Weights of a small image classifier: 11100 steps, trained on larger renderings of crowded toy scenes.
Rows from block 5 of a small image classifier, named by matrix and row number. Rows with one number within an expert belong to one neuron, the router's apart. Each number is 500 + 25 x the weight over its row's rms, rounded and kept within 0 to 999. All counts start at 0. Numbers have three digits each.
After each expert's rows are labels from the 100 images, of 14976, where the router gives the expert most weight on average: "strongest on" is what is common among them. Only what is clearly more common there than usual is listed. The data: larger renderings of crowded toy scenes. In brackets: how many of the 100, against the usual share in percent.
# router: router (model.blocks.5.mlp.router.weight, 16x192, trained with AdamW), inputs 0-191
# up: expert up (model.blocks.5.mlp.up, 16x48x192), inputs 0-191
# down: expert down (model.blocks.5.mlp.down, 16x192x48, transposed), outputs 0-191

# expert 7
router.7:464522534509490500514533543529481497466497506507484475500510500507504519532540520514484488456478489502510514492507474486479444556493524480451472519505546499531510519499549518482499515515495542479553484512474483536461488500482420475519508519481491491527523499499480518494516511480495495513523566477479511487509493493470520451506460557503466496460476469483511484488494514515522523536558511500503519526507506497525516515529483500476517417476481522501483545522535544472519483508511474482509499452458502492484511479473476523467513514512488515488496478492542484504554494483515511525
up.0:521464462496496432495500435509458524512494504525507459500485477511477508451486490539540465506471455483522510472519486492471504498524513518519522503478526495506450484526537459484510456478458492476527493521474493545458519476483514523484500525503532492455452529503553493544501484513505496497494492508516496494541513468454524494511485510465496520513555499464489484481494499517498528503490524484494507439482518503504529514492510529490489510501507484472507465517508522489485522538510507475517523507495523519476497535485466532456533523518545483506520547481512498528479539464517470566
down.0:475473508465486555529512465520502478481506518496463532514488530517458517494495519502469502459505472530531496487542475531499475527509577451471497506543513542488518498518493476490502473505518518469530483495467462515509526525459495470497495527505490485499522494487515536543488508503521538513505489515534472498488514496468494519519503468489480481526497512535463460467499498523487480490455507588465499508495453451480544449501506505503474495451493472505498497512495484482499529458508519502466516490501492480472480461549476524503490461488450496471470469536499506507499464474520512500
strongest on: count: five (45 vs 19.7); count: six (44 vs 19.5)

# expert 4
router.4:512492472497521446483487484483522499490494544482427473465448489486522505451491501506458484497517518483483467510479465513496464518497477482504460508483498474501528448444450487503529472520472484503515537458488484483506514497517474512521494481527516485526475473529502465483481520523523500555454507473477531485463529503537472496483518529503532530546485526483495519510462478524465466500529493527527497497532513511476547564498485472491540515460500529494514501473495533503519473506476469533508483495512477481514475482516489520547481525483508492475517458450501471517494489534507495484
up.0:486503525456485474536512523470442488546498504531502509482513452481469459485491467491505502524559467483448535495476464523519486470496547507472512493519498509543515489491525467490530502513492505502491530476532507520456458477513491501483554504494520468491493499476472479503484504488488526492464531503482502510470471491473474521520467501493539447515554472543536515486524477511433499471477485477498468493454486507484463475473496513484490509508510532488473519513523496507461513534460516494489488544519521499463479503489517525499475532483534451487464478460471477496538508483536504485
down.0:471523537467494495485474449523491541515546490517521463487485478469478510531539528474509471469481460519475475491471499552522567527494471507464499499525500552439505471493471493519507465502533514503464567513504509508498466496475494504493475571502529502475494511517549513466512483542529474517511471497517505540490506489518517499520484504518461523529494481515519533482434500494537494527490511517481505476481479457510497518499489494524478514496521518528494498527536500482545507491483517540541516461517536465464508527479478517509450507498502491500509461502485500490494477510496506536
strongest on: count: three (67 vs 20.6)

# expert 11
router.11:521519472510511464522480498497528470471483502520464504506497492476538544482440520492486506492510485489508529503468494530477436477519491457520508506485505539560503492508472511502507497497479570508450470497492486445512517477545461467526495513495507533513494447514478509490558519504460459497529524449496492507501483504498508487507557495513499469487508512502501492497424526509470428511492477467514516463527519503546489486479502484511503496485484498473490486486484483509492537488495525474507493487517522526527476491530508508557519496518511485470513496491500538549487462483519460466
up.0:516538475465481523479519569506507481516492514523485539521505468504537506580519498468534491538490501518477476484507447466496477537516486538500501551476482444513512473450545495530473499514502542519510519490513485533525459490492502495472515481509543484493528450515562490513525480478498496476507543487461490505520517494491529536528522505512508524506495507464486542508483532516479509513551488483537467480489495537506499482507519507515530514530517500498452461508519520526498476493476511518523496508480494485506521512523527523518514485462510500459531539485472503543486486477488445477
down.0:545469446495495545497503474523470481517489483477511515514511494506473473480516505493468476496500480519515500478511493514514511464477480490486482534498470529502462490486515491533518515512498515502465464463509485460504512505514505488487505516488526493479456490484492420499516542525510531505497461439521538507451473470494518518471519510493505520492495552519480538497453483534520520561480506516541527475524470502481487496480492460531511504457489489497427505506515494492544500468546491521474527521503475538480507550467494482502465497531466479536468487544555492486506504491502533530
strongest on: count: four (56 vs 20.2)

# expert 0
router.0:452492425489499440486495492512511483507488468529470526542465498499487484447483488484535507501506517484477492496520467528513494494455486533492462482496472499477525523471486484504482486488485466541462496516497502504505499554489480497521487511501461468464535473481476468517460515519481486483532475475507500535496524465529511520515496513510518499529526475516531508511495507525498462478504479513495502500451499483501515525448505494519469507483464552526470520515495550535494516504551470545490459484465509504528459498457469487530534509486523533454501503482488458491508554459467507533
up.0:478520520493460500508508494484557470473502514495541520484512521445528493452513484533466495524545504480549504519510465517486503545500493528515491531525505492492538515486489534487523532467523573528544498533462515498507484560498508518500504513508488454505501533503495507494524494500481497541486492507509470518511539477474484530537482519495497488496499466463465522493518476504482470513511477515506482477474476510508490491460506502474469515479523496489538463498519492493526465549477501444484510543494448539499494535522520509505550508530519520491500491468519553546465509467510465453
down.0:506446532478505446511459457496499543529533498520483457477509527500491476522561497558470468499489493486559473449514506535495485479485518530495505546504505492491470503475445463554500539520517498550501472517494545514477483518521504536479544472501513528478516471508502532500526539462536525499501485505487518460466482500522534508515495513492510508495518494492486522466486519507505484539528504470520505525512516473477517477517480506479499495513495523525535502522481564454517455450511511534529500491494488500517508449524501507502522515488514508476515519527509484486466458535523512502
strongest on: count: three (72 vs 20.6)

# expert 14
router.14:493500526515544522485461506503514501509514511497498495484527528562499542509512492484464511495484515446514509458496551503529474496505491519544506509496461517484478503470487501516487539547512469522549469481494499515514486501494478539472512466468443468504490539520490496459513452551483499520487516516486540517517456528481523484511463469482482499517463509487491552512527531463506511524476471526501479498478478488511503461472474511502463518519465502520519470505475523468479521505485516493473509500494494502504494477505573471473465437495532535482527545549497496534532529501479507469
up.0:556520472510489468491449513509478525516495491512472524483513583462493508478507513507531491479556510516512477485470507514482492507507507516497469514466510519531479516475511477451487487447482506543486537493497531496487478488506501517446526463478555502522527510484512490491499467536504516494533533531493495553526479545486504501505524508516505502475472499431537498510472460523464518498516509509510480551482460519492489512482533515475493451512478471466506556502459511472514516502505519487473481507465562492494508501492490555526500514504500507501444521522521488527474534500519493512
down.0:524489523488483525514497519475503553471490468529460485475463497507500516505509539474510532514487546486514506521457509527511508472535474532465532461518516485512555465464461518512516520516466479496429486480506490534534540508521500502500483550472498470496478482502499496492543489498515473464514502500538525484448503542522513429535498509451485522506502511524534529510496502421462516505522538530505490499510487494491512514560481499495496505510536520520488514459494492493493444528492526496506531515508507516472468487505515491489493466508489523490521455522469522536491501494477475533
strongest on: count: two (92 vs 19.9)

# expert 1
router.1:487487512490438572521504474486449523462519525495486494492466545514462495473507483494561536484475500491497517536479467475495497523475547507538518541458485506527488497511503533485557519497534491476487484491510514503510464492518448465490517483490497507476540519459471500474487487508521476557494524471487524499500470534514524495442491483485457463495534492541543512499485505493488447516490488497510513501439546511486429503533464517498498511533544524547518484515477530490504516507509480514479505505488488527495505496511533499534503516538493493525506494510530498504506493518495480489
up.0:509512482522504473492479504547492500489469572501462513525468498461503512526487542466496509510485539514488473514522472508523463504538535490479504504527505487499482518517509468493519483470499489533486567494498512463472538542446507517454491546506483502499510545509510527481506547467472497508493482490512549526516522526537505488505511445505503485523493485506488525482550478475458467490508532527490500501535522488511457518540516508537470475540490484497468526519488507515527509540504529489497527578485458512486484469494452500515480484507544485524489483501504458537467519484483505508
down.0:468516526501519469477455491453545508463510521490474495499538525486494482508460547464517495484505510517494485452528502552556500495522512471501528475492500509471509467488481557495522491458512513509512491501500548466509524491471490552506500519493494501518518530504496511531503505504518518486544505497459538476493551506521508452531520537468512490508489493510534475529471514485524485493495490459490512475497492570500478538507461494524500465544493517503501517514521545480472535511502473509479519479490502546519506432531504538548481515501471540500497492508477484480506547550522510522
strongest on: count: four (44 vs 20.2)

# expert 8
router.8:537486506512521476499521521478509514540533504494520493487497511494497498465490479515503532527484491505506493502486456475524491494458518539443466517516481494495473533486509495509521471469501480514509527497491518506545500473516498499468506521519486492497435511491490485504452465503516467499515531495509504507478498470471469493500468541507441502458541514465527493480534507501485475484510484490506512544563489502495498456508453483471480461456507491501488462481518515500503462507535478471480514524468531455463507523523522576523567489480503462502485498549494522543548495469485444506
up.0:507492550510488526478486525483516532507483528462521492516436526490478452500499508479490528516511483550489511504493464501504502536550515533534495499511551543481469524482468499545539524514475539526503475499515526455494462456479495533456525525493497488508481487490476463486538479497484519482508510542498508499476467460480478501507440468549519529497518490493507509490480476530513476494495492410476484529504499490511519462475493517486503512485462486522516522519508470514502464491493465493495514523498459534501521504514487505488507521542463492557516497496519493498505486467492452556
down.0:499522491524498510544513508477479487482507477445506524527450491473524480518465517472532509527489518516464508516510493532485511487462527533483543490468465474496489507504492496493501491455493479487507518495491520499578512540501496478510475499536469496524495562518503525516538441508526512530461527506562493493491528472498548535551504491439506505476462483505502560474478514511485454489510487528444471547501500512479532473503467484506510507480512490529488475522481534512499514511521502538518473512521475559480515502480491517504499487489486517533504488494534488528497527522557496510
strongest on: count: five (44 vs 19.7)

# expert 2
router.2:525520516558517503463492498539515491464516513505525457448509489480516478483478538483460512497529526519533484502535517488432477491522540483491485508501464489509475511500508524454528467495474484523485501492539491503551505472492534489495490459523482511511516516528519523512497516461510468502510483511527526506492556457502510526494486497457490438483525541546488515528503492533495504475509495557477527539509498510468502490485509458520529520468490464448539509518504471522538500480482474524472527492510515545497518491459481457490472547515510502471532498457462467514520505492504521515
up.0:551468504489517496465534527450519477486499488480536516525488506463535527505524551508485505540472518509507486479503479518482501548501510523520479462533460474486480493490493467515495511534483506467495520517482482516506508494497466522474506499431507508522499458577526503496488539504532502481490488495483472445492513451510492517501514526513487480509531531466533488516502510496431501489528493543485472506529524471490508511529518539510499446536482518522456524526463525527500549501535502467499508508511485483509475482486451521465539474503521512481492520501481485458492502512525498439
down.0:502489526509515485532479427501490527518506472494533532506468497488535532513488538474503514528473505471464504499500460505504453478490495497520510469468467510540499485531514508492494504507459482452519485528477535469532459474494493501496565485489511461521532496560530439450506475516483494471515483471488498449518538519540466497500471511504495480496521449485479485522512477482481521457506503495502467471524522472461511504476492518501555467480557490497512490481506515496504485500464506477503509500543470492492487482494534524525521458528484532558528523492506540482492516494534491510
strongest on: count: four (43 vs 20.2)